A small image classifier, trained from scratch.
Data: trained on single toy objects rendered from many sides on busy backdrops, 50862 training examples.
Rows from block 2, named by matrix and row number. Rows with one number belong to one neuron. Each number is 500 + 25 x the weight over its row's rms, rounded and kept within 0 to 999. All counts start at 0. Numbers have three digits each. After the name is the row's rms in percent of the matrix's.
# fc1: MLP up (model.blocks.2.mlp.fc1.weight, 768x192), inputs 144-191
# fc2: MLP down (model.blocks.2.mlp.fc2.weight, 192x768, transposed), outputs 144-191
fc1.252 122:490507534508513492496525476503513511505504463518486490488534543503474526523461471473487478536519547455489453483482442509479531531515547527502518
fc2.252 108:467482495525514491460488476513425504470544500485539462459480499506481483503455519517527497485527476461474501484481491445489481478490490520451495
fc1.253 114:507478513519507493512503488548493494522566522492561529472484489503503492498498508497524462474478493518556514498512504493500509532486484484530460
fc2.253 102:453535464486513488542493517514528526512505476492482476485448480478475488446509477462522538488488492519516484532505502488485450479493501529481559
fc1.255 078:516505498529520519498524541478501508479545533518487489461469479467483474515537513558523475501497464524470460538468502550458466504467503484452478
fc2.255 076:532497482554518530510477467548531502490514540524489493475502494481497552504496480513535539538550503484504512513487478526545511473522562506479477
fc1.256 101:486518531494523535483509516498500503477543515492514452537530483501504490524470490520498491514490527489541459470547519526507495482488470513493488
fc2.256 100:520521502558551505467485501523488504501511454463485539554485448534491441518461500481491496493560504477530488477442473524484537475520499482468499
fc1.257 090:476483526505573520483530510528494477483531506516464508511514493483523487535478523451491507470537478518459493511549486527500471461483503491530519
fc2.257 091:474481498539544490514482525521512510480528482483502514502496531476501525498494523448507516480487478510504491480534490540463533462483466458491516
fc1.258 103:524518527466496503492459484460510519514503504478487507535501501530494496484505493429522498520532485479493459518531487479497454502484500546463515
fc2.258 098:509465531485522473482521510597498496532506479479523506517473493548444492498514507434452472538509476473519471500491528530458484470560491549516495
fc1.259 105:542539494497511469533536494543548495539538499431470493509507503505519500530513520513534509539471487461514505508526582509475518483480505486501448
fc2.259 113:509525466482511480501501481559487503482467474537518486555503500528481467534512494474537526513482530475539521464466496526528465498490475480489484
fc1.260 100:445502507508527536552494521490530505501509472516436522481555499510508524541466502491501475548494494479489477518493453542496515502470494496506476
fc2.260 096:481488465484527463471524458469485497520539483448507528473536526482477511492530517522512492488503463486505508481545476490495512508489516507503513
fc1.261 114:484501505533492538514526513473493478516478491502490477523543514471559517538511471505504512505475477471510540463507481469560510485446529513502479
fc2.261 113:507475489499446481521504477503499489515473467521512454473498460517498534481536533473500510508488467472553537532477526489444515478547500467562529
fc1.262 094:500544478512537472510481528528533483505533510502484527484469501504497473503528537532472514491487512502515517504494505499531514479498514508469488
fc2.262 096:493444465457475479495492520494510497481511517495502513501512490536488459497526483465486491528485497491439493525471514502516511537505510478516499
fc1.263 086:533496548486515531523498538525512494500501522510503513482493527531452495520488487509499500568505488486476493496477489503509512482527484492490467
fc2.263 085:485528507529527481511529517470528498521481502512499477501509567481524467513492493480518470530558515486479513473514463511515490501466519493517470
fc1.264 101:452497484555465526505460448474523486524495491572517492492494504528494510500488496516535492482522515557472516537492489490442497488539506489520517
fc2.264 107:431521528508482511477511513513498514499526524454445514451493521516499513476507478477549489489490506495458513508512516493495478494493528510519522
fc1.265 079:509513505499535460499532477458542534472484515504470513475482480475485498526507500438524492472501525509481507434483488532538504485500537517470490
fc2.265 082:501483564483494506508523520528504481541515514486485517494463473467531525497486532532503517504516499532491511525525505523566436514533542501500499
fc1.266 110:523491454523524476518496492517462487539483517515441516502518470511509494474523511513462490462536506489439532487486506450532486517487517476480514
fc2.266 114:501514529476537480506499508456487500509462473554464506490480504519467475495463509500508496493569499494483509483456515484483529500494488521494482
fc1.267 096:518494498503539530513502514501475529495526503524504502474501503460481522484524516528495490506498473504486528482551530506498497468532505543477530
fc2.267 102:547491456512498491550516479507483475479507495526475552502513512484493523464483540491508548535510517535508511503478476512491490538526472541503519
fc1.268 087:516482512525492485487521504507523546483514552461536454458519502499503483485536515464526496452474508503464464528517506527489472548480506478520518
fc2.268 085:500511513519538465488467449498515460499501527472462509495474476491524505524515533436494505479518489511523444446501503497502489490524477479509523
fc1.269 092:537491520508461451504529533500457470523449474487464541498480503457498470518457501535499511534521441470567496513543461487491505471495516532534509
fc2.269 084:472524515509485508504511464521456473476509481490506514521526514488482497497483478525489499518468536489499521515506473475450465463505536490529469
fc1.270 076:472498536497500497479494483523527489478523496504485491484520520523543501507489453478490477503470557478525479524500489500475454537536482505477533
fc2.270 080:470509511515512495534495517537500466511480499457549529498511519497534494507480491531456528528504483460538468481501510496438459503480522524494496
fc1.271 086:497488469505489485516534537460484526506519493504481533486488473518521489541533532494443483517501480534510515519508484463520520451497514492532479
fc2.271 092:555475491527492524521492443496498481528475494515509490520483520542497535547481525463440494495485484475497515477477517472508513526505513526521487
fc1.272 086:521513509501492514479505558539504531484512509526518485465500476498496538472506514544541477492489508519506494527502510531526494537498470450513524
fc2.272 086:518489518496545502503532511477501503495545485494479520510473484492461482465484489484510464489535500524537502574470490476539537524501507504492500
fc1.273 068:520499501456485485532481510480467497480486482508499516477489481510482475452492518568522514504527528504480490538509494507481502497498508487481498
fc2.273 071:522530494474517510488489530501508537455511461461562472487478485487490462513561466497503463511528506472496486495526497520473422502465473495481523
fc1.275 079:505518522487483456514474499476491475483518497511491518541502508496498496523516509515489484534535494494478506504538503488505524484517549511481501
fc2.275 080:480514494462533495492504476521499490475525520511504517544476494519489518506448509456452438461523485539538490459448553487458480521507519499527528
fc1.276 129:503570494506496460477482525524487480525472495483476513515454495566475523539474521493484517535551537544509472496526495468483476521506524506471473
fc2.276 113:493514479474477476492479513495471519494530516504486485491507473468461456517466504483483481516558514458501514512504498513524522475525531512543525
fc1.277 084:509512497500487476538499499530498511512511515490472501477469478515512524514554530520496507491472548460541500461493468490530485509502471510464521
fc2.277 084:534506509494497525522514562500474473525499478494513487471482509547474528530481500483508460513492521529482488534544521476490467493510500488500537
fc1.278 103:477493520488524507544473522504457546513511493483492505484526493449464496520487515505528469503477479510493516489499539508490535469480551532492450
fc2.278 100:472514556480543454510496484490471504511495497532506500482498513464510473466515520487513490460477484521519480473545487513499445495519513517522478
fc1.279 091:529498504520494496476526497490494507541469485496455524494527463506516477512492475506531505466457525507453473510543542525459479538512502471502491
fc2.279 086:457501541454530453471481521546547519489449500499493496520461463490490532523532478488488521502524512494533487498539485480456501525503478535510524
fc1.280 112:543475444554492529476565488491519503505498470467501532541465467505490492506457480485532510469508541494474521495493499515492487486466500547480441
fc2.280 111:492496527440518512490481513519487524458500497512480475512528450474491510461474537503516500508514498497526505544529487471533474477499496494518519
fc1.281 083:527537496478520513544534511514483474465543513509524448485502500482462518497532545488527493494480498467502548499526480491480513460498501496528500
fc2.281 086:521448516489513516501507481482456507511486503487543485528510526492457523491478499461508498451487507492504498522486482513490535533498491469476488
fc1.282 103:520511480476535501498498507533490493547491506516537476495493504523464479550509531514495462474523488545539506539497476514537537525511559487567494
fc2.282 102:493494509467542483453485507470487477501500475489494480497526513519482508491480530525485489486482480485506511485533516486523475443455514535518531
fc1.283 120:537464481537473477496480476445504494499476467524481459502504472516508505523522529501552515474477526496482487489510534479478522419489538520461505
fc2.283 121:509514445519502475495495515514489496521528479497475512517465489559487530471488512508553476504514461579475508523521484467515488504485449497501569
fc1.284 111:485429552516511550505472493483475530490487479494507500468464489460482494486501536510487470511553484487503507504518476521519498481504485537473490
fc2.284 098:498478500550520520506564484505504478495464488500520514498507473455518593498448470534466476461493509553485436491456470527495465520461501494521484
fc1.285 098:550520517498519531513486513502504523510486552542500434523468455512483499525477517488520537477501508502537472489475511520505511481486502526555508
fc2.285 098:504479497524489528488471473464489506487507517511523504518506470482555494488463453493503477503454501536510544471547474493511499505479456500496514
fc1.286 108:515486494480507499506460498472496463462480505541475523479502455512487482472502532545470498446501511510502495516495471496482496493480543487512518
fc2.286 112:548471505494528481511503520453515501510515516513498500471515502461492478510448507474462498477538412488516543505449478487504495478462515531469483
fc1.287 085:530463503460520484497509504525467473509469512468534497442473492476501481518480515482477480506537489538524489515469508500445508483492556502485541
fc2.287 083:512463487503525548506517497493489476517465495448510527496499478509462472499502534506523519549462475493531495477520474494524460513488528463516520
fc1.288 090:523473493520545497521490542449505460523513513549463558535500488485531491550528521512483497494515491517499503527464492490475510493540474498535467
fc2.288 085:520551521481504496479479518483507458512499545495471512503492485534530502477521515530513483473504471517513515507520482486499466491530525479465500
fc1.289 105:518482505502477453443503499510532472503483459501530490502502495480488463501492534461509477554450558496502518519514539507527447498484467523510488
fc2.289 103:495521503509514506487486542507486472475482482542480523537496494494540471541490523504541485513530510475527481503486517495516520500494496552484514
fc1.291 090:465521466566475512495535457429501471545461520485517504508488464479502496512507503484499497511486496491454522530491500456505498521543482497498486
fc2.291 089:488495507484463504511480504499490512514511483511520496533530468512510526530494458561467500476511481474529524486476473473539517475531496474505444
fc1.292 099:525512445486496505521496535535506526496495534504482456428472480457447488550473458499469515532541530547529492496519483491523511539534504492535483
fc2.292 096:474495468527516474521485521517498509494537523471545517488492483445485506480528528493494420533435466531530487506476514453522483478554484505493505
fc1.293 083:507494488533494494542499467514494517469533473490480462521530477507443513475524501482532511485503554540540497494485534515525448469500511471494512
fc2.293 078:500485493500504518506463473492516481475426530459474540465499504483500485473494499450506515466506501484513486495479497482502506518485510552520487
fc1.294 100:499512523449467470510509492529498514513479506469485491528479491491526563523500465479473479523498483496479515493497459492479513478504517481499525
fc2.294 098:532532474490532454478465561425542517533508483490471475471491539503526542512469525449465523505485500499518457505471542504510486503500487471495499
fc1.295 114:468462498451507482527530547492445548514499510523485470533532475551500518508522523488468517498552508504580522472462485494511472505510509464503502
fc2.295 109:538509536518470521523537503524455494479541490481479492529496495466443550489512478519522515493515490464507514452521490490536510474488442504526494
fc1.296 116:492540535496501517478512505513519520482485507547492451531496505511520526507495489509531497506473474518505485498483500510489504504511489502502411
fc2.296 106:504544504494511499514489520487477473473507499491498506492513463458475427533485496469497431498539480470510518499500481525485461473519517515543480
fc1.297 090:510542452512498427514539522537490482523505505499539511487511509473482517467541514517499542492463503521492502518485559496513459451543508484531503
fc2.297 085:522530491534514540471554508485466509493471503510516533498523490496473461488486483478508505485471497480512543539465532530479505526560489528489508
fc1.298 094:522496513537505536485533482520508509473480548511536487506512495510536503495529526535503540489454475529510499459493495511504485501510481514479488
fc2.298 101:494510515506507456524495545467515506542515477493516505487472467499471505479513472464491465563476501478529557493503506515528482508436543477487472
fc1.299 108:484469467503484500489493537477476530551489515454494510576529469474481500490510477488489487513521453459541466484510526525462527483503491502506492
fc2.299 107:506467511511474484458497508509501517545477475488521520484474501549454528518502515477450486517469508470554495461489533495516521495548486512519470
fc1.300 098:543453508506538462519497467505499559503461567468526510492494548467529484525513528474466505526507510509534482478514466538463518541522545543511505
fc2.300 104:490554478542515514512504513484456477501471483475468456494491501482501510524519518516474464476531479506536503478524460533486539518518502536516514
fc1.301 108:542507525545498524471532470517510481477494555474466471495499471507510529491525501501491475525485541518471470494453545486480518487510532482530531
fc2.301 108:500510503528475547476488462431487484501498517506546484477533518506522515499504498485524467497504486506530469530508475493452547503517473512484512
fc1.302 097:459514493501520516533492505504502503505483491561525490529474482493476505500490500521492531489488560487467499519515504485479464536509486515482503
fc2.302 104:488484529514492511494516498532508489512504525554472504488500505522502533439486503544500473446537494481482526456482503538511507490519456550499512
fc1.303 094:539512487518490460512557478490529522470516511422498490456543502492442524522446500474521521518532536487545522487481473500484509547462494508523467
fc2.303 098:500480517514530460453527511515510477487522528503505520477521537513512500483470498517489486532527488495513445479507482456455487473539504492489528
fc1.304 105:508505537466519496531547478480519486493544455505500524522501531459486501535511532511519518476523508455513473498503534504488495516505528518500529
fc2.304 107:470505561471492525505499489514511515447547469510482515526475464473491481495456516545500539524514477523510497496512520460455510514507521483518493
fc1.305 129:513511506515536496538497474524480489509487516501486543487480486523502484509485553483556498513473529485552502472464483488468552514517510504494506
fc2.305 136:472470522490504462459477505470491523484516515430526468521510474492478495488509440475468473498524490458506505473524542483508523505473472474484489
fc1.306 112:529500515527494541521473487492533509468479520533518507460494476508471490524498527483511543508504561475498506511496507498533496487475527509462434
fc2.306 116:534512488472468490494489494499514455510473515470491493475487500499500442524532509488558491459487486510505482479501532485446464505520505550518483
fc1.307 079:493490482497478529510484503475503490539547458458523534480528503449497473497460547482473519483483497478497538485514526532501477540479515509503511
fc2.307 085:512511530514530494512494488529503509520491485500520463463539515518509454499459553521515523491526485494523480532489510564478497536490498557512500
fc1.308 102:494497471485473501514515481467480506478505564504480442504539480491501502504500477492438536531457501499496487537526510527550520437532501508473488
fc2.308 096:493490508489491581485504516481466479467536506497538518490504458473485490530523542482494509495466488484515484499490530514471507521467542518487503
fc1.309 105:506523516538526513460524457476457489497485452493502477522462474495492532490486506503473432541501523519492520506474516524485471479522530479535487
fc2.309 103:495496495544543496473510500445537469508475488548505526517498518485482489499490508494481515513495449490494522495535483527489496516537514509492511
fc1.310 107:504518449535496443508498511518491482459482473504505442499514455498506490496493492479510531476490515546509467464468494487515515509504502493478472
fc2.310 105:524483483534491519493451536492517544476511495465526527500530471485504524492452462490496507547500489510487457521520501540505473473514476446476490
fc1.311 094:508510540456499499530538536450501524508450505505483490461498488462464473507540478475480482483491556505501502473494503477505479481530498487477460
fc2.311 091:515519518532473537470517448534527510455493463465510552472536531530517498516513503509506518504510471511486484497483525504497499505529518576477518
fc1.312 099:496491473456508499526505495507538463518539504481476508502491513512493552469470546514498446484497473491514507523535466501524461511490527484460494
fc2.312 105:505485474501519538523491525495536467485508498495525488484507510531489494512545523551513453483497547510517507478501510516465478499529494481496481
fc1.313 088:515505520507518503486570472530484502463518527433447500471533524516501534524499500478507502501508496496509470466457485491494541528500468499474500
fc2.313 094:520498491518534466447529522506481479531469486462458447465474481503492495542527495478495492524499548552475506470505548488517499483480522498528523
fc1.314 095:534573499499465466525489512493521533497496517498514525487476485519501468512436536470500488505490504487498517475519513503514514463452499485524495
fc2.314 102:476504483480502516545505557466444527524499477488508465431502486490500511543478498501528501475533513515501517481501518494483504524455481542496519
fc1.315 108:473497539517497535509523452462514489477498504477507497511464491488527491532505504547498543488454519532521494509518489549503538496536501505479486
fc2.315 111:467505493488495525504489469469485465508474494492483494486472478485508495509526523507501499465511457510469493497506465534507500537566473514501523
fc1.316 093:550488496518487481482497519481532441509522481518515497530532520533484474476490519514518517518518552530458504465478498509490526482474478511519510
fc2.316 092:526509511490505516466477516510498535547533512516523486504519546475516521501564504468558503535515462463487527479479508497539469486497555531475521
fc1.317 084:491516514497511506495517523495509511497472466474522506474495494496530538497478521551457514498502518475487498517482509501493464526464481513526527
fc2.317 089:514523505509527516493490502499526465512532492476445557494514492500476478511485495482524502477458463522479474495505459514450491485478511540518478
fc1.318 119:493565515487535493488491496493566541486511498475519489511492500515530427525467507503520527507524514519510472525537468477463496505499530524509491
fc2.318 120:496511478478519481538496507530508549509497512509489494528501437520502533488452503500497533497479521537511526488545509496516519472475500510473474
fc1.319 092:483498511549561473508530479497563430500509430466535518527525505507526462469453462513487494516506493467496486467514481496511511533536508499484516
fc2.319 091:521483518473498505505496506480504561509453520475531482497476495522508522503481505499523496482482458425505516483481503534481502487486508477487507
fc1.320 087:467563479504502531503498514500477465513515494473475492523517526490472488513528520514496510499474486478568502528486527520497501512568499495527510
fc2.320 084:502508530508559491510534504457525518516516522490487535475559507505519495442474497564508543545493478469492485494517500535474508508490545519454533
fc1.321 101:500509530517480501483468438526474474508491471495454483490481507487533521519484477497529524458529493518525496517489524493493537512469464484509492
fc2.321 086:515466536480519526530495520472520457521488517515567488520502503511496484499496507538490506506511490508514491476503481531490476453533509504510462
fc1.322 085:526462501490504472549451486506502474491498462468446514511486497501491474507489518492511524502554498503490502448468470492533507485477495502531529
fc2.322 087:543521518529439497522503520512444474489510480491502556501496508494530468487526487461470535499503524469500504484514471513527479484493543503498526
fc1.323 077:509500493500490539452495523464489497519512514471494474513512509495559498528508481526507526482527519483493514502462545479496510460514511524536488
fc2.323 083:519460533479503482500501508485493515412459484471557469513503445495501486510557502551506464519497485477468470543517477538504455493522538497492487
fc1.324 137:492465499517510548492480509498491473484488495487495487510464508530467520485495528508515477526507477498534479530467491489461512523529472498512495
fc2.324 126:514498507523529504497472535481498493494501522492534522455451487524472462458500489503508490473507499476526448495499483511494466518475498513503518
fc1.325 111:500502508537503512488539508538474484497478513513494481447432517516478520483459471554487472456487487509524496469464529478497488476494491503555495
fc2.325 110:490499507517511498540461468563492491527554525511481554520477506528489520487534515493511476505444522496498540543496512489501534508448491530467537
fc1.326 098:487510500497492536504513505532494475547468523482508484488501483492493544459479486519465482510502509498531510479504493510479513455552518544519450
fc2.326 098:455503513542507527528476504528516517495496471515513537471533497483529467518526515542552496478491493459565498535541462474507521494464490505519501
fc1.327 098:469512487497519483539516493469501512522484541474469503512482523514553507520455503491567526521497519469507511536509506500493474464461472482479510
fc2.327 101:479488480527537522509472534506457467495533481463530454508490503521523516458482490486460520465539476476493475493524477525503545512496539509485522
fc1.328 090:493447511533515459538493491517524514502499516471468475501445492473492518510486469472506519541532511525474467503469520509471473501511506541485511
fc2.328 101:505482484503451487480482507526512482461508478561514483470541492488459471519467447485465519477488512489548497517485504543520545507521512506464514
fc1.329 122:483504526484513484497462533489510459548508495518517506467494485568478554474480496499512470498484518509519540486496508490483499495492463481514458
fc2.329 131:496513531484537432534450510511488519460495494498502501505490470484466480490488512476492465509503506501505575528487513507486506512480522526470508
fc1.330 096:519499493514480499484485506483518488510500485499491494433506514492568528494471498484472496498506528496529507507461520511479526457545523485519519
fc2.330 094:493499489477509496509456527491482467522495496500477471523455491532508485506507496523559492475492505545479501488543484482519515507462496504500526
fc1.331 087:479494548560541501521475500493493453510493472515547499464489516519527484502504447563535515485483579486465453526502528499482463526477489471481489
fc2.331 085:496474496520489547501473516525548519479521504503498438460533528510529533509494521470509495514494542510472465506484480500470534475497499505488526
fc1.332 078:491462518537421517495477546482498459450492552512523433501512488481475499516486516474501501542484500470534508502498499472504526478482549473477518
fc2.332 076:507469484489499556513501444482490488505484498443525473479455506488494502490506499469519496494499514490492527521548497475532483485517531505491517
fc1.333 103:506525502498533522484571494524489486529500504488541484525500521456471521496526495498497509490545457498490501462500506559476543533543509522547510
fc2.333 105:496500460438535473454472499483510516477469516505506504495539513508460533530550515491449533495459489469521459501495545535487501472531508484476504
fc1.334 088:541514486513526435469550570528492535484500473505489489529497485509444477526525519521475503486485492504513494534543495470527471489508525475546520
fc2.334 086:478519557514505503515498510522494529504486496497481479496495493508515466507478528491490496491544499489461495525491531508534512526478503490514468
fc1.335 099:531474473489480502555540518460493509529504480493506523528548496499461477499476486522485512487484520515523491510484516522548483507493474530491487
fc2.335 094:455483485496495477554487475521446508512523482490505537508487510499501490498479511476555488485486477451485481544475483524514544517483471488516508
fc1.336 120:502547478467513524458485484465472466468482521492514509461548467530502493488469521524540472532516484508507479497540494514520513482545536445485464
fc2.336 121:506481485515544510464497497513528489499478524523517497497512470469561501506505536521499512522508514511508521509543534489475525494483478510510489
fc1.337 075:470465509464512477490506495515504513477525527476449504478518499520493494486469473497502500478487481493467468516513481513528474520506497479466541
fc2.337 074:462464524484546517515500427542497460529457504519521516478490524481523503538482516469484514478476468503519470505521472510486479491488504497515510
fc1.338 130:548475500514526540460490472482520496513547516493482493551496480482523517470521491477475549533542506507502514508536507469454506491463503525501507
fc2.338 137:476488507529486509441484488506513502509461470517472497466566495468548536487491485475478531504498482449476536464467514463477540505496490498505460
fc1.340 089:493517451483537482516548500557555511522502498494522443513491486508539478530466540484521477533503481476506530527470536464470477513500541491497508
fc2.340 095:511509500472474452473487552506517543449479493527537511506505437464506529499471463446512507463483483505512507479531523496510470482469538561477490
fc1.341 106:497480494549542507458488542497492533512496524482497512490469481550474483503518533483526543533486515479540533515552496507505444510572463482481497
fc2.341 102:510533543459486476554521504504507540497510520552501525517523489471447488473528457467496474524479519482497509486485512499490499517496494528477542
fc1.343 120:538497501473461497497499525532443501498492507546511502516527500492481482498500543512540513453509468495528486447532486502457494490500571495483502
fc2.343 114:483505523491488542527496523524498510544492467487529484487460475507512488517477487473510537511445488483565509495494510489459492511511490486508510
fc1.344 102:511540456484476490529488480469526499459496448498436536486509484507466503506485506457499483481522496506536534506505497495513497493498478484482467
fc2.344 102:512479497473500470504469549521518542525486503501476526465527534491498513503476506519507517503509498486500497512546463466471500484490525481506506
fc1.345 110:524470505473526494543477531529503515503505476531511489497492476553479501530522521511531500537461487551509519474516542479502541495483490491547482
fc2.345 107:551516525515487509472494546461454498479548524513474519463500470468555487498466499525515486536471550539507488504485524476554503468501488524507520
fc1.346 109:498475473464496485508459529538489498543537509572500505493467513500487488519479514503484505517515490504488509487487501497462503521528495523509496
fc2.346 116:464507482451539418500567476528500482546463456525549488481504494515496512453467525500542493508481515486503531494489517455505528489502508542495510
fc1.347 102:555565498556479528545498539491466472513514499487487449514483532481493516504482483500467503546529476501477534487524463479496435524487505463494458
fc2.347 101:468482520568467503499487529478498520526503505483521499481466521531462540469436503510478520486474496501486506502516560493538496514511428501501476
fc1.348 098:486508497529537523519536484501523519498494502465521486557498423441533490518498523491498474476488508472497516491520483527512554476548525468472495
fc2.348 104:528548519479481508531475504488530520467489540531490521512478469516516489512504515531493486497528469507529489522475506502486466514516521501478507
fc1.349 110:445474482504484498498507549496492461518493503503491519529512468490476527507497512507520531512488476503518532534483490505511475487481507514528452
fc2.349 109:527495488498513467478485494458479458519505512516483524534545427492474513495488482492490467504511541466454513493465520494521515502484474513505445
fc1.350 117:510473486513533531469521476469535487463498468500513485530523534514508494484476490532504470501484523492497442509480491457497502538417512480502463
fc2.350 113:525486527514485529521497472544455531489540460501474496557515495515509500511538522485556509510488522500510430511483503467505529510482524510480504
fc1.351 127:581485498519481512492467497517465517455514565513484518518515435502462550490511523465492469455511499519504485489499479457517470491522495471565528
fc2.351 128:524520483520516512470488507517484439497510507499490497513513507500443526445516498492497483511542508473497538464485441517497495480504508484538504
fc1.352 092:533499505510501493468471497503490501499473491538509475527534505485515492533493480472521537516481480507511533504463472513525517492470501502494485
fc2.352 097:499513479487488530530489480555484498502518500509517515497487477485525494503473492532487507520530507446514514516524542453488469492499516506525501
fc1.353 102:471503479522540485472517484486502498474512461486498527546507490500509514537478512511475486486492506481537495476461552520481523500516528486541521
fc2.353 099:490506516496515513482497497481537528495449475500502486531521528469497507511518506496508519525504504485456439519458508478481537499525522488448461
fc1.354 104:518458480521458498529485459560512505475522516480477503483550525488510483510485537506489520508517562536501519548498510486485460492437491537513508
fc2.354 105:484499518475520439512490484501509528441473501488502516526521514498455484454499514473496480494532530514515530451498506503543506508506484511537532
fc1.355 093:521510478510533513493439468499494503514505493527534518537527519549513490508480562527486522495499539464517518475464447524510478508511476512475544
fc2.355 096:493480487445530526563499535496490516545458484509484515483492509520511522493443502509459449475538540483428463511484447498528487513493482519505513
fc1.356 101:510523477499465534516505498509476495439510508491493470482474471469523494535479514558497493504531498476517515503504516476519535482492529544511471
fc2.356 106:504509495500490539454464520524478483508497501487487464484496471477444471552497569510509473524494509474520504496496496530539534493466516526494480
fc1.357 069:518526529521536533485494462485501511496458538510484499511502509487549504524476536492535516520463466546521482509492540477477491479487504493506521
fc2.357 064:490489484509503522465456494534522504522488506480503484480474497501499512503508524504513533540493480508496495523539502512492590486511459462486510
fc1.358 126:479500524482483519492481492457479493486551587504447513492490475482464538446486507486493478525522538458496515485507473549508504462520502520460438
fc2.358 120:512504514471467478526497493502549540493491491509550453519537489539553480490502500490492522504513470541501499508511510475502470518493507456519494
fc1.359 120:508519493518494511531498518497509522507466488520521479512503530469560457508496489496494537530478479530485536472518490459493520495521525463481521
fc2.359 119:465493463465507485524452481518536499513507455518519482484494489492514513537497471483497560512451516476496507492528560521455523495509495467489509
fc1.360 089:485518502468522549512540513501519558536453518487484491475502490498505486526498487523494543477526502517503475507551508475503514489499537495505497
fc2.360 090:482514500517488498503552539497489501488531516513487506502496469458507505521526512507517527490508496523478502495515505536437534529543518494479488
fc1.362 096:443437524503466506498524454486494508505506469511497468491529526496512509479453486487492513498512535514475448469514494484503505526506496520512467
fc2.362 092:489499516476484515499513512474476495484516524508515499507533543489542526555467503490530528474514530491475526466527462522483480494468475491535550
fc1.363 074:509547517456521489421501548457523520499519525473479493502499497459544497522482484525445525475496482512464485514490508534526474516471485494479492
fc2.363 076:487473449493468525512458464501542486521469542491516516512537536459523547498479470482487475473488501496481501473471468500526498469499494494499521
fc1.364 094:495472506538560522504523499486476498528479491508460474492535480511498474503547572516512490509549534523493486515495540522488478521495513475516506
fc2.364 097:459499503511480476507477500511528520503471529507521476536512538473468544489486559485508504519437495467483512515537466488477520533462504510522540
fc1.365 099:525518522465463500546489515536537499521472494462502502503472496487445534497474502538507493473528509482496532525539482514496560483505527502463525
fc2.365 097:504513484535506505483523483499457509469514491549507510499498525518526479521505506502456489524490539472504472553471472522514488513497526494503463
fc1.366 096:481500466532579508505438510435508506497483471490504502480505485519499508513519459563505527509473501480534474524497475489515490456482467458488552
fc2.366 105:505506529494522523519513521518463523509499501514509474452497475465467521502442508469538491461496484483447486472511465524486501525495576478496527
fc1.368 096:500536457474513475510517472508540510539531542494524480449527504475524505469474499506501499497504481500516454475475522528538505470503524458501494
fc2.368 097:508474472552509500518507514493505530508542508553557478478469483511478499492464503502520500444508502487503483498564500540485505504479503509506505
fc1.369 105:508497548430493485510494488537521506502481539479487491475487515521517514512475559533495535497529550542506515486444520490508480497507491516507524
fc2.369 104:524512527453469505516499498519553458537530457487475485528498525527497537508497529472515476511484480495484522491494481496545498457488489477455508
fc1.370 102:498453483496494449490464477471512476507502524482484526523450534525479498523503492514491503556539503499503477520518461474492469508454563440451567
fc2.370 102:482442512505526497476497493550508478447508547470494490490471525512513506501539526540460464522479509505485483481442491515475474529456469509507492
fc1.371 107:554493512523472455482528505480476515515519499480490484504509493487511479494486483513473477504528524516487540510495457509490505496531484496489489
fc2.371 102:506523457538461532529517491501527517473537537544484498535525512481515488472536501487511468503544477479487507492447493558447486505545534458501501
fc1.372 106:541484507519507480528478527487499486479504516498461473511530484523480491513522561458549494492503446474523541484472529470495503493477532467452491
fc2.372 100:487532501516487487525497489524473503503475493426533477506524528474497477544504529508492475529515532523507465445503513504466482518541493514523481
fc1.373 074:519506505467508509463516494500536530509550476516499515533465484538518496506483475511517486519486513469463518501489446484492479463468515502463555
fc2.373 080:521474457481521548513486506503501496500521463519494499515475495537505489483532536521465461463533510473456514545503506523494502508499512522458488
fc1.374 087:547501548507499545510500516450527495504517535481496464496499472473518500477490529506532499513531505487492481490541527499521554568484497498482510
fc2.374 086:534438496452461495507480461528502515536512450466516524509524454494537476519535462537541471562494532526466506532477524450521519478494526486502526
fc1.375 109:518533496495500510549527517491511484500476542509481528498491503501521498479469444450505474512533540531521475529468490507495510480525471483530519
fc2.375 115:477465468519515472540534501495567528488472475533517488488548511433495449487491449500535475501480515488546492545513496457512498510503489516474515
fc1.376 126:476504498511498491566508492507495487495516536521525437478493483489473509468447508476509516519518519512487482516505513557491510476460489520495456
fc2.376 129:537491487532479517498461481531463506514505483485448508483473456561512508519507463489554444465545493478529487491475516497495516482535506473476511
fc1.377 098:454534465561493510473490477512482483547475465461498525479510504480445458487493546497520520539473538483499506492492521509502505510546533479496502
fc2.377 093:500503504522487470494498561509527556510536455528509513494454494536473495494535445467513553484523484501516491495488512502552458507546476492502508
fc1.378 106:517473455531518456496493511496503506504498476534488503510503483528474488537478506514517510549473450509529540494461456523477521531511499500500507
fc2.378 110:508470489502493518457495497505451497520501452500514511508532503473522526525515504460510465542533491487520493455549523480499472472519488519511492
fc1.379 111:513514506520504517502451487487503535470501533503485502494497474497490524535491466553545538464527488500499482496528535499495517507522468525498453
fc2.379 108:486536514515475540487500528459503474520488478491501551489532507471495447485505521525494480531515513483507540486473456495532521469522489524518512
fc1.380 091:513471490513495463530531493481479496510488506504508461490502473516519489515484474463540493435459485498463480520503531530504524502512524488501473
fc2.380 095:479501541514527534507494487480483525515493529559488505484492450517499549491520476446502498526516515499465470504500549523530501482493482492514503
fc1.381 077:506508472516497474525466503539530510462476470468493536528529523520467500533507497493495515523525487502496478454479479472494511469551519506529495
fc2.381 080:538453493495499413491528525511514521503503544507491535486532546522490551495489518488480479490495480462472497467529508469472509528497504476479459
fc1.382 104:504468514527509520527476460468518515445465501494551519531466472514518516461503523521486482486487473501514514470534507505528534489478461540565509
fc2.382 106:498510538527507463497450518510480499499500473530451551471462532558469527536448503487488479498494494457493502482497486507498538505503499464525489